{
  "arch": "efficientnet_v2",
  "train_examples": 97500,
  "image_size": 24,
  "crop_scale_min": 1,
  "targets": ["kind", "dots"],
  "norm": "batchnorm",
  "widths": [24, 48, 96, 192],
  "label_smoothing": 0.05,
  "loss": "cross_entropy",
  "init": "small_normal",
  "ema_decay": 0.995,
  "steps": 12700,
  "epochs": 33.3,
  "lr_schedule": "linear",
  "final_lr_fraction": 0
}
Rows from block 12, named by matrix and row number. Each number is 128 + 32 x the weight over the matrix's rms, rounded and kept within 0 to 255. All counts start at 0. Numbers have three digits each.
# convs2: project pointwise conv (model.blocks.12.convs.2.weight, 96x384x1x1), inputs 0-191
convs2.3:102105147134116176173176148127082134124146193155132113133140143115095126093188100121182074097134091210145139131093139124173140134095193153134118101049171174143175156101204141166150114134115127159107139092119145148090085163131100152120019157224131124105105120220121138105223118103140045115129100112127147134066116094144169199213111127087172124139116000097131153118140102145165138216110108114097201149148161107174111138126192171113167135105156147106072125111175112088100155072080107150133153143163155143132162098144095167145168105171075110130147123115124160081109180068152143170
convs2.4:086123180108127084128133135087122115115177148122125152100157111136118166089156099083091145089109125074113109111131095095152161135152165159136083158118168143184136135116188130156058195115108162127106114157149134162132125114135135136073164094174130160128105151113137150131120142087098115068152152096108150120188123063150142106166082126100125127160127123145177163086124132113128062134148124109110161131071136128173138174140165137111111091157150135118143115155025143174152125069145174131109112071111055139193117166123091086105074089092093117060155159164116122110140111034162083123
convs2.5:144112153123111193087124163157138084089181136116143122207115109096101120127130145129077067203086134078136166099114150078108053062186088169172139163139104051146116161165080128182179101097081119157120098116128174060168211099131198139092105049127132071153107154153158147094120172139126186046156141139146125100103133112117129119083145171176198144124105158059134113077057168119144114130134152146103127112125125117154107153132173100154053103139102088163099131139195180140157143097127143116149109136114179118132118112167214098128144138115106097083107172112139145132042159134144108097
convs2.6:055144125139124115139133121115075130133128156088155125106095119179200112178135120160154155133168152122195115108106082125085096172133091138134100121166115123122126150145105145182117086125161193125123139127114205075085121181173125135127147115113101175086161128099097176092154018120149137119150132092073080141092137027145123118188112174104069127135175086097095170116127149126071108120126153101101186170070132105103147187140182235106137128097164152156131084199139134139081186127134073116159114138102101152144153091133099143093144163089133116109151128092126092155114127120096161104
convs2.7:142094108113103155128154109099186124083157117110147139167171124094181153143144070138121140081117105121146135090115173150089145120099103152121106134245168091160110173080131144101107084126082109115133164151088194127173174133164128115106117035128205099141143130118139106124147159100117135120188186133100143104142119115135140101119146097066211088161103113145165147137129139080166102114147178112089115126105157159133126202103116166161184136107097139123159151101056086161157164103127154097117154089164141101165125089115044140092111148110107142168109125137168153155148094111066125114
convs2.8:053132055207158106117120152057106098159082100121139127156110132173148108163158127164098085089149114162127192115133205102143119144149128102142150107179163183110182151092103130163169178094133099202108114089135000151133137130129101111198138088147103112071107149118138120103120198161103116121137165165176113119099135125103132119154118155162130127158162151115138067103182156129159094089147129136103078111211135089139115154111073158123082110185136108152155119111151111116125113161165137145135160139142179124106147161113095096167088155145101151093146176148106116143110171122161084079
convs2.9:125129126125193131079127124093127166136089129153118157148131135167098192168152144127150174103106109077107135126109145137051111163158144131107093162208158131107202108134119081118102161187102075134119099126176073128157125115096128135117110104167092160126121144139071165141149126146135202152137119141097128098157089098107098117062121200136174194120201142147081133128102100095183172097103170113110113133184135139158127153091120130142121106155137114160147119129132106147141137142111117087154184117151100145114165085103148116124198149148123104097157111131136084143064158063175145066
convs2.10:135117105097112107084140145194059147134153110163104142142178126070106129113129175097082124140133146123124152117109086176102104178152138121083137115177135116140131097107142096125078109139189149138128146128109142096113130138171123126117139131176189156175190153163188173101114117138112194086075117167096104160112097087145088136176142103115123132103124149101116117099087095128164136168124118088145127124102115096152158148095170151135145160143145114107087097147093114159148115150148145073075155111138062101106089160141086075131109114138108126134163088139114138098143163152119123184
convs2.11:144112129186144116115105125147125081149177139117146100163110130090173102132116177127044098104116107117135126147075100152115095125134153120099075175188146106091152135112162096067066166139116111083130149129165121118097135126096129166184143132160105118134113161146126114134116159138121155067130177157097062130120133161152195094173095184101087113142164115151144083132138113153085097138115163127157128134191169163163082128139106108130146169120191146125196149122156113151113196098064111123155104128099165102133109130112150074188122147184074116144156137194113155179117125095119202136
convs2.12:061115151174154106116137113101155113150191163163118115163160142122093190102064134163112119117113156096104123085095113156100133079070118129110188118131077130129104102147150118155154130144120093096112111091120092133079098150152157103145099182086181114218178134116163094135073140106195148046140157165145134141131086145157088147095140110083134111131145161110155170143086112162112063129102063168186151069141114117128177171101133118124126102107157124120191122154186157117063147123119128093091155108075129135134140069082132190116127103099130100152109166109153199166125181124078119152
convs2.13:188067167106133099110145155116080143100150107153183126126182119118081158131142134156141121085105098117175087153152133096075117129119146134101148074113115090154117114149135097129120078148112141096105080113094089184138139145122087135072158161113146162195095152099101162122131041148094154029147125072081117139117089071117121153145104094112059121162118113159120086142094118133124146192135112118124140151148135113131195165141077136121242150145102140114064128165156146137105102102110101162144110101135172111118176179109143081167113128161083135080115101127103113136135163111119118148
convs2.14:121104121177117146161140134151138087111126155171138114101100076072114128131136085120136215066111169095121142134123172170123128112077103137139165110085133146098113108127064122084108142137096127162128124119089121114117132099085128107167069134160139181176109094102174132114102072100155117191129211068146122160167137090118144102070144084162121140119093059126148119118118118096148177113143124130134156129115127108144169175115174145110106115134132136101127137099069143134097105174158121129102151063115135119141192126111102213128184097151147133102054178129158036139159132185103199171
convs2.15:119135119132067097124191164176125113113099139149114095108111090080109114077148148150098057100138101159094124127106157149136132042140103092112107068121136185169155160055158081068099126122153215108122111042140137128140125127204109180119082124171128163116127128151189176113155088160214099168164126149085097109163136146128163192092205181199080078125140150112147164113092139098104161152067109147133155134131114122154160133135134180115113117135130094090112104070122138111181102122107169081084111100082158162145188146128008169139055114156085154084054123170162155119126141197117113120
convs2.16:201196142167064137123119113111115148169099103110101094110147142178135157127133147131180102137098126126132118090134091152182109121135061075131139125173130135141166105118159145113117152106138154070127067143128080130122141130160110118210149108122141112090130080103109116113158148055116136142147131121128166104107135055098085148183132135139136113117146153129144104153109101140100127147084132175145111112168137166141143180118145100184146093154127177149178137139047124128161114151074142135144118180126108117102155143128157183139123129120171132114124114123139153142084089173124147078
convs2.17:078160068156138133113133178148136156139080128144135145134120137083135151105121150098118142091136108118125102112143137191127162092123068140123076106162136097110144104124039099096101140107135125124121097137182162062149093122065177168130073200154150110094095109137124105115139120056144117149073148152103113131109109131138144163153122136145153127150146102101160117172097123127134197102204118162117154114171114179133158128137089134137043113120099076149166127092160155129100131159138139138102145197141112136144155091130105098121122117136164130158125076169165191126085117107113121136
convs2.18:116025058123155161055098128148235193184102118132146094110098091143114142134110144095184133142117126150070115062122143127157122142149161127079158074127122110086121108191061127145073118145147136156152138109120104111134120100117188129160148153106106090104180172192125126112060111151102166111141080111079113058146111081087149146136145200159197090183129064181134138098113145092111058125082122116139166113156115061089100157136018136144185122050111131140080154127102125142124140131150121095134094232108138120146180118158165162122078088061124154104179132124075166099141130163122085107
convs2.19:109113079060130163095133159156093059084104124147154118160129114101100112105119129166090124146129155147088056119100117177131136139182155165154082134072119095131104136093129097169066126149153090104104101108129087116151170120126175158083141152073173159121153171140078146115154108099101139035097142168076107124193137226122139201127123136113229097161139123132079092149125090122187168106139174069136142129167124155106125182119182151120130083131149132255162114107151177128102084097112117087101104216115162116138086133101064181119110119115099140113147157140178132107165132058106126128
convs2.20:099113150123117044138119137084142125166133112115070125106094140174176140154118127073090169113127101073122159090138098129105163122135115105123118109124090135125105141147138108147139167159152185110140155179157190143114114147147131130154112042115141123187163117101065131132145148090134095115127147129065125125157087071127208171125132152066098117116121164108163112148154092160150094106118107130096120148082197118114121161138146151152121133097114157136110104118157102136122125157112124134080151220145139105144073064127122068086089100149126124168137169144110111169183127122202131174
convs2.21:093101160096107163155128139107165114098128088105092122153153131131160113127099152160170100136153145133129121127140173125120141087093121120102140140094129149111109142133233136151154095065157109108111116166169059165098130129115111146097138104087099161172119119053130151129102093102125160191134105105173110125154063124140162090159140115123141118132079154097122142137141158122137084132144132120085143133251118119119090117156045106144215156077133123134090122095157159124119132101120076151171111076147069115124125168107126076115131125167129140094137121152127112104170134090128101134
convs2.22:155120132104157124089159107123107132090111139129187132098113146110102119150184115131117076171137136097157146142105124158124080158139173146131148149088103144095131130157209154106179126125098118087095090146120103128177099173129119201166150067120142103196145096124131127119100150140179087152083110128144079162089102093134125050125116154149120084159104115118146094098138126155183153165120193096157154180137145096151102132165042131099157106136103137221135085135151089119112116135163132081116138107169147141143133121165155091117165142170091117127109063134110161127144127176129114076
convs2.23:119215120071111103126111104109139138169135092094105178158147077163150136132109110125149134158164078094127150155128148112048150106089138149102138175176099172149090104148174169111107136104108170172120130107149139091148104142080152122150128113101091123157095119129125139105147134138159081182118114154170151125103177161071124161152112138167176104117189087159126117087108122111174106067084136165165132104050097098151108139122106154104169131117174157111099147157122169106126140154185100084101152087118121172144152133139143148150206155104126116113084154133098132125117142143128181165
convs2.24:186143148090083153114163123155147116126086179155177102089140122097088083121161126139219145098153136121140123127125096101136108188153169111136121114079151160166176131129153171122220160118194170177150100169139116110060092106151124123110122182167125150093155091105173113115105099113168128107097124113155115163122121137128157128116155131217089126067159176165107171095133140127136122093122149141160127124194158103152166140140073181126194156118099117157089098130129108155172147115118175135163129094133147135193135112096083152116132128121076114103120061076116116123171121132126179111
convs2.25:128141131099096171107143157169104128109164157119121114177130124161046118096084165133135080134177100121118123037107149173136140101159147161152104135092107147126108095128166162089111101182152206078146143179153193143136137144133124121110173151144161120129106086167115148132138093156112158180132048134101126165165152173125085133080139151153128161143113133111156132060114121191134196149149155102157119136073106092125178086136119149140211146107109150081079143128114110163116129125153127115128162096121168113170154109139134095123117147197149102176124176145094156109130119150129116127
convs2.26:080107114177117156144141116204132162138092174165133133155133119097102111120135067072130122206114181137122132081138150179124148079120140111081114090165155158098116193155197128134114080131135136129115111095155167156111165153104078157135148078143123106121144105127146167125120146098106153113138180170168080077126125161111159164172107155076161155145154098155139107088109140166168156142129107175105181123133107100105176212138160059177168142119072155145134147119102195104076112113134183080133120137169155089122127122141145174146191123124167150230187182168144087128151157100122070162
convs2.27:188126115132122072103124122066107127151169049118131073138148128175107088144095127116163173112104152131127097063105172135146115147162116113123136089063103193157117115106098044128118135136127128168110178176111189126122149156147146129110094135190097115124112145140155079117167140170112142090119110127171097176121136173103081180148095156152143145093154127136115128163113141112122129104076095127151108135062123108131144192149167093138151108143081114148104118105128116121136097151091142152145145143106126145127091165077166079141129099088140109103128103106168136152111161146136203079
convs2.28:132153152190163191134125136114114102108136142082080128113134128146018174082151079146192118112116073161100129105121063131128104127116113142100139143171150125209131152143101129126094098100093150128137177056116105080136114122113150138153162130143095135168109168109185126119126152121162176098125136123064139108151126128179146162123061095141126099107158110104100107125116120157137068074178181098122088174119112117108145114102170144160161108124131181196125147182088089150096124099189170142153126183131045140122129088092077111154198093108156116142113079119092118108084132099155144124
convs2.29:126045131141070096126144132150058136108116134138149139118137131165148126161165129107068106124112125174129142133067165116075135170135099137136097180045086103152108165167172119137073100106114125194120175104134156109118101098095123107055147133113202110124130121117156087134150210146160109165128120158109122131125144156124155075092046119142203144143167126146176122154130172158172116093101158151127178149102149185121164042152144080142061131141163128148063130138131150117071116147106167108132046117106106143113127103148137149115115106105073121081037106160113140108106141124128175116
convs2.30:043096155108143077125141137144139124071156082146093098092115085109175117154179137150141191137147087094105139138141161135105134140113105091147121149121099107163142150134174150122071132099130081027129120198122160216136185158127117112171131166135121125053078129099131135088146174114095096183184104191105068114122097156100205121100121120101141119102143161076140091160091122170091152100093072137144079128116128143159134095127131071134117162161098165107153129163145130147077103143152142078094127109125108131073112157140088078107084067142145141194124098083113125154179110065170104131
convs2.31:159161169084115132115115127114165108164110124147124126165126148158100159120120104164202152073131153115056136093120143139131168126063121135126159126154149137099116126113157144118238146103138150146140125110124088170138080108094105112103154094094135115190146152148073166124105053118115104197142153076172206114090163129105146076165143090158115137150161158121106133111132092159144110139091129146101182090086149118119056058114185090113110129188143107036153137150069158126116121154150142178139118161133106133135152051156154129113101107161060124176149131135075119093117112109178166046
convs2.32:150117152112141189108139090162092157087081133111147125155119160114039144083165103101111166097127137192058121054175130129085103120163159160111101123114122092127131126166164177143145092084133167110149093139114160090110118077080101146154166062077125109074171091113132095107124142124146148134123124162100085097145102149133187153152135166138113138087095164121122124128178128100074088165105146112073170148080113167130085114140178117165084124148195144230089107143147122149187152102131152107142097177144151057123133116121115143104203143130105114107130071126130099073091130115155088094
convs2.33:059112126151095083147142125100074160085165155137091147155095124134180109142119133138111109089166156150120150140107129067127143118103141119116187111129125156148119129091138109182085155178096183101123112160126093155153136188095127163129158129112114040059158088092196141114149125097140093050131151117143122131150145150120198172185141090135172133142079106157139134106126170131156114086133090123128095127182189099141091149143096109139201101106049145088183118089034118141171139126196136077120158052117093127125083106115104167141107155182161126136070107167168089115149124177127128147
convs2.34:096139107087164174102121132181148131127130129095074127159108132067103105188150111103066115098120126097105093104168200135157131090080125134125068125025151128147106119164136100106189102072098151164113168179148120140109133128128092132132090123140103145133122065130139096132125119183220152086104144147120113181151158096176108151071109128159144156053102107105158065126096169123168105152127092055153170103086136169114142173126200095115104077135125127096124164133159102144144117130138113095120187142148139097132138147082180091156123099226138105080121143159138122127131161149105083080
convs2.35:214156075118086192090120102133125126090103089202118159096159129112144127146123144121121104081119119150120174151111179126111091168137173090127109133116131036184137106155168090147104129109135155111153148203056151163118179156017183149098130192094155159139085098200144130170125072087112104185098104103152124084116136160097109119171104151139134140221145099091151135142104089107197134122161159116127113134140146163154103136142044085140193110123147141165175126122177097110092133114157165093146152077140133158137130148141179089116081113130088150160143129090152130155158094089144125147
convs2.36:108137127106138152130106119156121110177083097133134158086120139184044129131111072141138127189132153077162191198126092129122104133118177083106176132088156115088154148137131089098165100127130130087080115133148157063139193199134096123146157177149077088128116082143072133110143118096113109091174133137113133146102146192078092142087057169168099133126157160129107156105133113153165061219155140108158164097106159067139111153112102078137131156117134135128151141089006151108118097148118185138118084136143101155098142142099214126146165138214156123166109164140133153095183134164141155122
convs2.37:135100134085134107178121152194134152125118122079129083130125119121157111155094168134112108119166113111097137128133087095120143081140115141106097110138088181159146155154118168123140085071115150106101130154142082140124120035146130166095128141121192106145195134143095153119114121184139122105123138153090130110123100147139135071067102096162124131105084144084129132155145131087083088148087084068043109094133133121103126100119121167135085135149095138136080138108003200146118152136124115084136121120118065122123151138145106088114125136084158127143169173148116090148132156084130106166
convs2.38:102084102196131142118160115137162156123171132120172126094101162128108148131148202108149168113136119113142139127105164129116146092133139111127130094097157104110152143119079132095195049136141124137144174160133197148118094112121147115141115149105140166089174202119099109089160106163174161117181117146104085076098142125190111136172112134135175094160147215105094113127103129182133154142119143145086157128089133201125144123120112162123051163162217080117111109087123105115142153168130135134163128094091120155097141077132178124164113101128186137117059157183132182134170194176117141126
convs2.39:107079181118135181100139114131182179084158130163124118138143115121125140165130118093121157154113152168132123125131137130115116164048103109133138135140081180120141116131077131150115159101141131084109129104119069113081141151112124079121141104165029133217141174127133153084171124119131133125127151073096159146114110094059073129028158107077094100115167040088104088111152100091179116168117125164124188084108151085136131103106118203133087137110133111133119153096115082141096113147134131127109147065121116134138058130122102140191137123129153116172165200137129118108155134146102160131
convs2.40:106185127052115121144097145105092185125045157146194064168127103125107113188180111113170134079150149096152139154178160154139157120149113155119129103183152104127096134099109168165090172137102183097150125138165059124088093146120095150160118122105110151167149130079130138146087147104098115120147128079139141157122141176094144130097099086171109081125192132052099084097128107170125166112101109080110105123138110079103157146133079162137184123133122101090106098151071132109184081182092158094108148111142115116134133150140082129134150141101111126084073084104119108118094148120121169103
convs2.41:165070165052145161138101150088068139148158107110113168169079120150137184155145140107214121139122095149147121075164153142121147157143050135119155138086131079117093122152137145134180114089045074167139101146111154187126136132107104178121123175173118127160109132133116142120139152174125096175170133144138140208127101114176184176151159110106100134129111062159090132115152116166109178116198102167098174134212113148121106144126072137100130139122160132088099169131207127102115083151107169107137102021097142103134169062116108119137130145110069137116111071138140121100150114150121165076
convs2.42:129042141097102050096085172108088111110138164124129116151129132190119144164099161157200041130122106185147129126111134140088089109112107149143147122161126128065128148137069091082102161165038105136127063146134104146168140196127141170101131108226151090131102108073075152119099121111121168179131133159100102127132132112117134112123140129165091099121168092096149139128086136127101144131180062141137083100142142111165139100097091161156160132068102141170174145139195148089144182095158140106122138126117145117088178096148170139077149142124113142173137038093200114109124077094121108082
convs2.43:130220183086137151144136113122175160119178123143137107127093117146068100122131148145131124160117161145139129075127116127153172132080115134144119172053098089141076155154154137158191164076128156138078137113110215090122120165145145097217140112112118150127131114085096140162125104117179139155122136102039079120138087073157122181095178066116174106135120203145144116150176127156134137143155127092109128138123085198173108115141215135120152115156078170121080105110152113146168115054110125136177113169123150127136146136147108108139101133133132145067132161111104174132105143124159131107
convs2.44:158177086111071105139120134152131097081087154125120041150136107118157112166126123161155174095148118157155136178160129133149142138154052113132072110094124187110144119120146151166083130116112147141111147104103126079155066131115126117139145205123131158213153109154094139106202119161118124040165140164147165152114117119142066113124146136165132133167099106087097131094116136154056141122103150165152105161026130150171101121092154118164150072135212130108104124101132099169190140116101175147104097173160086117147063158102108140147167126175128132062101147123105128088111128146096129185
convs2.45:155128093136134241094147140154069077167091100122116107166120113151135140114093087129136095086101165117168099109130183114119139153157067102091174138141083051110159156139156140158129111186149115074096205124142118089122131155107131140130091048165043077057190201061121121128085081221087137119133187154184103118108124081136051123118172111147144154081146138150150100094114062095142165126092146168129103074162093110143158200151152143132139127129135145213074104142088170097120071088147109103168149108142136143093080099135183148092158117101135125088076092100076089140118146130179148129
convs2.46:067141153160173172124104125143144125093120123147101119142151133133063093112099094120100129126105126095099110146148110134180166114172157170125099138160110158124086156118182129146202065078065099150136142134178227155117093084116139120113095085169094094095094123119124127090111103098119180130158122107146074138126182059105138110101145184154131140141187197129130077175120174174066136132083177119178113107079112164150079213113167074149061090104115117181137129152161151109102158168121133125192154121148155118120116121132128148134123115200138147056132159142156155127155175144125101181
convs2.47:165145139137147085147136174135197158120199085109105124153145117130170172148074174158087102134112165143113088150141155107122164103102164119090221175095139086121125137131185161160171119096092134093129132106162204164156184132162136105138114053121130108146126124102168131166158071138118109120090119135164129090103169145113133099070107114126105136050187149110145157161148133166208101124123091112093139114112160114091047094136159131116201117154141102065088137124140160090106209145121140135108166148126112092138109098104146162102149119185150142085144137161117124130155146129136154056
convs2.48:186180122138128172069155129152120098123122084129101167151092121073140123101129158137082159093110119093106167193112118137131137117115175119139019126099154058150146104150147111139146126121064101082138151087130072158139174113115134117144157080096083192103116093186175137168122039177123128109172211127047099082173156172153107127085185115153153128173104181089119170103141132084187136106170147078107118117139109112143149060145128114106174105128166110131079103122068102114066192129130162148153166124167150093142065120126125076129175146119115153138116182159160154158122133086090043122
convs2.49:105161087106147186093117124175166149149142115107135139205083123120076141138083165146183206199091126133129125171165115097133146184096194141142123123100075148138139070108083098157205180109139153110147085151140130162120043157174095148082145137136191088111196107159084141128095046126098178110153156128175108114157095152103038188139095130162136174216102086145140127114096146135180128132195119208120157107131145093151182147131121196124255143147101088078119119132122137109157119148106115148136167189153069127131126152136149114099110109114115117143097068135077117148154166198092117107
convs2.50:079092084126105169098175136120087142116123156127117154105172128153073215179171156168110134189116074124147150079114144096114088119180079115137128110210174075109083117152117102099126105118082135101113147130107197117168157108137099164082085179191120097121075127072146135135104091176125110120150152133109078065105121093114192131104104125149173165089155151144156131191157129121095093087156116140174103161129126127115161164147123181126099136170137122189124126114055128133121164084150095112127118136155158127150117110133136089162064133165114150081069139092191177108121134142169119221
convs2.51:147073139154130054100153147107206099116138117118106097081134122077167114122142116115177169178082122132129127163139175125099071147139128141103157167102120052076139138105135147099124167132122146193129084143126185153170144127122124099130111179084095134172165094136107101100086131139157094143104160130110149125150145082157145093174147109127072112154098075132165164130137101167089130096086118108121125184074145109171106081137068121158136159135138153078163104166175086168099095194098158148081141120133133125155131134118144170142108101130143128141166166156119137147165112122108082133
convs2.52:136150068119147155088134138137102141057122177142098134111098128096047146100135146146116150085114115143154125157158142143135171152088159095126106135182153125113189139151151111158137127092075170138105105076141079131089163124104131088218105129135119070147135140097122101182077176123138177167145126121130101040120085115132105132170157191108175098137110171137170092149110079101168081103086106112142142121135142124111093157150130196115077067126196156106091185115171141152146120161083141092120112189153053056170123134138073150116155092081106143124115102134133158116083125184108101145
convs2.53:184153173114148191104114135152084122185133129103121128115112135187108123119122159051105132157174093115093141132086180092108121116140104110164136061157110049178147132103160164168098086142157155089150129156185166155086119102186116149162180125074064105081140063146128109117135158129073158053146098130089092151052088214115112137123122094138125118091076085120136103099112126131098129161152137081128119088082113145181134140156153037108142159172123147182177141119123147131092126107159121133148100118095083117156145107140181052132133127108168130074147167116105112125066118166129115181
convs2.54:069152162179124065091124099117102160115027076106177184162123106098093143129128139069097093131185112115142083113139069176119142111173164135110123132078119155059156108100072126085136126122123153175152187090092000141087098131099082138098164163150126113164113166185116127140090105210133121125079144134101108133102093192182111197066087114107157133131153117144091108127138097119083124103080111113118156159161088075148153053150171096092070150151134153129128145162019149112129169084106138141123127110102063123101145078137210116125142132044091140130116085117152146151191139108131126125
convs2.55:101094122206168115103100058082132097121201104154118152184109138159136123173114154117134177115126107101146150087111157132097117179155053166058124153123101085119143148144139208082191132156131089112153121194087121103138103132128176118118137111088065172123118094135134116138156052102122139146095105093072172118096133130133130100072108110136135153119126109136132086134065090099127099130108171131091090140145123120122129166144157090174048068045086102255186135104217110154105198136107125068070132167138124123160093123122137101100171131110073151102080098093133110138149096097148161099
convs2.56:092100126130090125125123138131119119097170155122164118061095104121077122149100115118106174159133144076172154195126197087110130158110180072126129138074137084110136100082134030115173109084148114103117151162167168110090163074100109128078151171071074153109174111143117083125112106139114110131171162170145152168073096121089161113110140145090157110071155115142109126177163088108170071097087164119048154156105177125150112173123162124141065133156185088150070095109118159156086155156094133058118131081132141135161114047175157186122113118097119146099148193117164109138144158122107122056
convs2.57:069147147149165148168137146149103124163075114081154104119162094107140168120184198125142122147125165133124119164144168143110141117147075149125130147108106123098098103097140166072159132136110154108112160129135097157159133164099097129071085110155087158103167145122128145113128075162147180148143161110156163108135128152151214117150163137073154147158097025100097128109074131086096131115103148163175133095163083112136118122097097157133112134136112144038140121139141093136100158112133117121130152080136144125120099137190154159124138126115123085115120118163141091167158142130109196114
convs2.58:142127160133128226141137103144139211078218059138142109154105111061098143126109111102125118142128169097067157057147089156109114119142158107113101113037180111160109098161117102112128099084130174071190057161062231098117078136204163134153120119110156137106129157117093165135149147105073155111191123187153105124153151082150040116069205163137118088147111080137150115141141137131155120130140089164116142158087118138084159059131163065113083093112135144173177120158167155109103118129151130160199114225171118108140130128167125137111114168122126140077134140180055141173150167058090122178
convs2.59:097118103092145101146127132083127155127083129167102148130134113159094130125153124092128063140092075146213142075113178108099129070131155162137119097029106138075145125122167138120143148203118160111152108113131065113129182100053113137163089118083088131171091136070109108157101115079093160161176163122182102130112157128103144110093064130082189108146187147160094151115127147159155127156130142098124155106141112144132176118123140103144160134122139101200093129154032090135184069137170137087174104204154073130122102101120120137119184133147176143179083100086116119121159078114199128064
convs2.60:100198141128176088128134123144105097151147108147180095095156134058140121116067125110089255068137109089154140241222120131093170207103091171088100191217146110109097125129113170129116119074162093116123122171163069188172166161116137073127107148160102111112115120131118124142129128179121141161118072144143082142170135098112092052127146075093080145122130145127124109125107136147160123112123125128149107168144161083128117125137093193122140093177119124151168108110057159151187126139109143132125150093128104116184101143077113093101098141132121126179156165164152088077162122087123088076
convs2.61:151115100159108124093110143150127176093199139121142143155164113129115115159118206121106158153137075126115100156130159082150105156113132167124168160126109153207141101130122126115092164111152180131137115074166138165154117068071148091092144173126070136160175090131135128138132169101143093140111117165108119130111122121131189078132168128120172088113152169117135136108145142138136070143126071136154095166198106142191106127127142112167042175199130112171123119119159093124158095048156162128119058205122122124138116098115138144079104129108101150096185118113070141132095111167091106126
convs2.62:116110120191131123135126109142085111106062161166122140110134138128149097122133128134190122140117144130144115192102094112134110093125104131124135164059103202127089106167136083111098216114116131094133164078146123093125075151091174102098109126180138162172132129051099141131137109144128115113153095120123126130153168101155162167130131149149132157152060093138127150113153183135143099090130120165165126131135157160160131180125095172164211134105131151118162135118146146131078173064143138146166112128112132143098115137166113150111132124148160135163096128140159156135159140150146165135
convs2.63:083036138147103159129152127082130126125124140129132132138147129116084113079065059075128134146088110135131134074102152113101128140182151161144141114123166097125111131113180173146135133115073194193175068080146107114142109136132140136112168111079109086128125115049100078066138058150135215172142155134137152166177114090108060117156100186104099142136193154138144110194134109116094160076155130160147164116152100151140089122115098118149100135111174140122135149211128142153100182060138078138061090100119068108137133103134088145156189143110143154124217124141130130143142131159126047164
convs2.64:148150152137105126121118135141074120100117131168131187147093119137140168119148137088177122117152121115150150102083156110112084175128181112147103094141140192140140097113141109125075127172160170095145096102102081167081062113143110158129111156143163160116217123148063143099146141060123056117157147182126065169098081112108178176180086160163156127183131121137119064160109097137145106092064122155132128114101166095194106109147099141140179107134096137061142134114104168076066124106151115140146087189115111109113109059145114062142094133130149105092154139137124153148103134057126074128
convs2.65:148201100113149071124115131132097081087194106121137152110143104172166090182117128129127099133103170107150123098066167148145113170060117091146109171161123166094117154093079108122173171153131145153105101112142161143139171130096109136175107111223100088135214184138174113120115084185075064147127155171102125148131116045132105152080161133073148166136114077106158099136128136143177166084132128058104188098179125115117113066124088116121119107136091102105166100103112102078090133138135128063116149080102222134117123102140120190082105144134104106122152134169129138128054101160147149135
convs2.66:093155144158106216147143153140136132135184183153161180098091119102053142130132095111089157138155062159106109067120082141124115128119083136081078154189130113151149129116159072122086136107134247110153114152115155175185121129200082100061148167081172134150165080159155118135114178161141209200183161116177140120132080112149161128092125136071107114161110161160090088119163139092161134047090135120101174146137125104100188078129155118106159142143128101166112179153164123157097144193104135123087097139148158178139161094132094158191138118150119138222120156106157146137098145133131144114
convs2.67:209111111151151096135108137157125195115125107119140146084139122207120174148146119136167123116115159137149152122094162129097125123152128100146203143110170193151100147132103152158103156155128118119106142160110148101157169155170092109138146129091106116115189104183141125139157162156111089145100151138102152106095126133097157044187141069164111116239159077133125095108126092149056132093159128056150133103110101090138095125142101147155051153089140124195115143149122122080134112192183138121144107113079109122145162116142144164186104127170115109156186131111129125140164137132128137132
convs2.68:186116137132082137154119142086061140092157131118105141118132126196171141080102144074133124078161102146139116151121151101135172180089133166124160132089147112140100112183110112121085112153132180143124122049121150118102179078107136132212124191110155094195176157136103151147158179099136056113098058147152095107123103178151118141091070124137143071144139111148125148130130134129125154165134094143106143098077157105086170034092082090099095130179138128120170153132141189122182149134132135126095086133126172112112082153132156164132066130053127157122142148117130144143102125001094111166
convs2.69:117219058164177079112112137138036137131151132125100110124137141093221102160105137150088166165118135088114138125162139100114150143080155124120150146140108034115131077097165074117076119118101146128174122140125127123076128148133119110153143142060205137158066183198129122108115154143138103101118086163128174161115131129149055122075101141131136127123184163135106080124105188155143115140120056122143140158067199114123129142106242131102169164140153110153172135106164094101178148128117131131074114070124075143129123131143085163140118118151163108177199171142104089125104156149083136077
convs2.70:115125130163146150147145144103231136182098154151166123155097156146192132165221145112096155178143129122166133172166127088118147126116135126119163133070140109129101179120124129091070113101130116184135191114078145140153109145108143111156122096112121102143064139084160133094166130210117161123154097096155103150125162112178113124102098152115163134100099125149108131131111146093133109139124136167150178145201071192102099122174111097132115118093075135114137110113048129157073227099111138117095125124162113119156087100170150147121139102145118150129205189149175056118133156147135148106
convs2.71:134104118108120075130142120072164154174174109087121142138118092084124107148095125144140138108072123092101115118152083087113117153135159100136048184089143082092108131098105103180098153121166130100162102108088126123076158140139128119161096128143209102076082133206174091151126114144076143115100194140116152146170192144104166129163109117119090111173085076151114121151131137172106048115132098127142151133055163102127126197142195065117202124117178149110143159101072134109121065143159129134139149157148058118139161125126121130159134158123087101139151133130113088128110124162125180164
convs2.72:073185076166132190107127124174134138127168108150139129124100121074067135136197132102070118139137147151141143255132126114121140124063101123101117126149101135077088130110089062170082105136146105107135170108142159121157081128138112154161172144167057168138119168119066140126078200146085157065061140088153076116120156171181097177180108144117151122117084109111094120128098115162113096197083135172132100120143155078117166143157115125126154120118148139162134133161107074125089133111080118147114099163142148115151110128118081082172122117102144115132135055119110143120133125136111127091
convs2.73:069091097153103061055124146109142133144150146123164140147145171117081141095140129162067157138097132104100158086127123133113117168078139174156122190081165151130098168139138108143147141172097131124134110114125140116174068073157109157085130074120069155135144140133128136124146167139132098104148054123172134122113078150139004079070126100087132084081148159107118090162112143105111141076124135140122123095104102156123165138166121130118035113160122098146091127142109110114032117164119111112147138089142101102131149167143126176094114137071143106140083102148167116117162143115093105102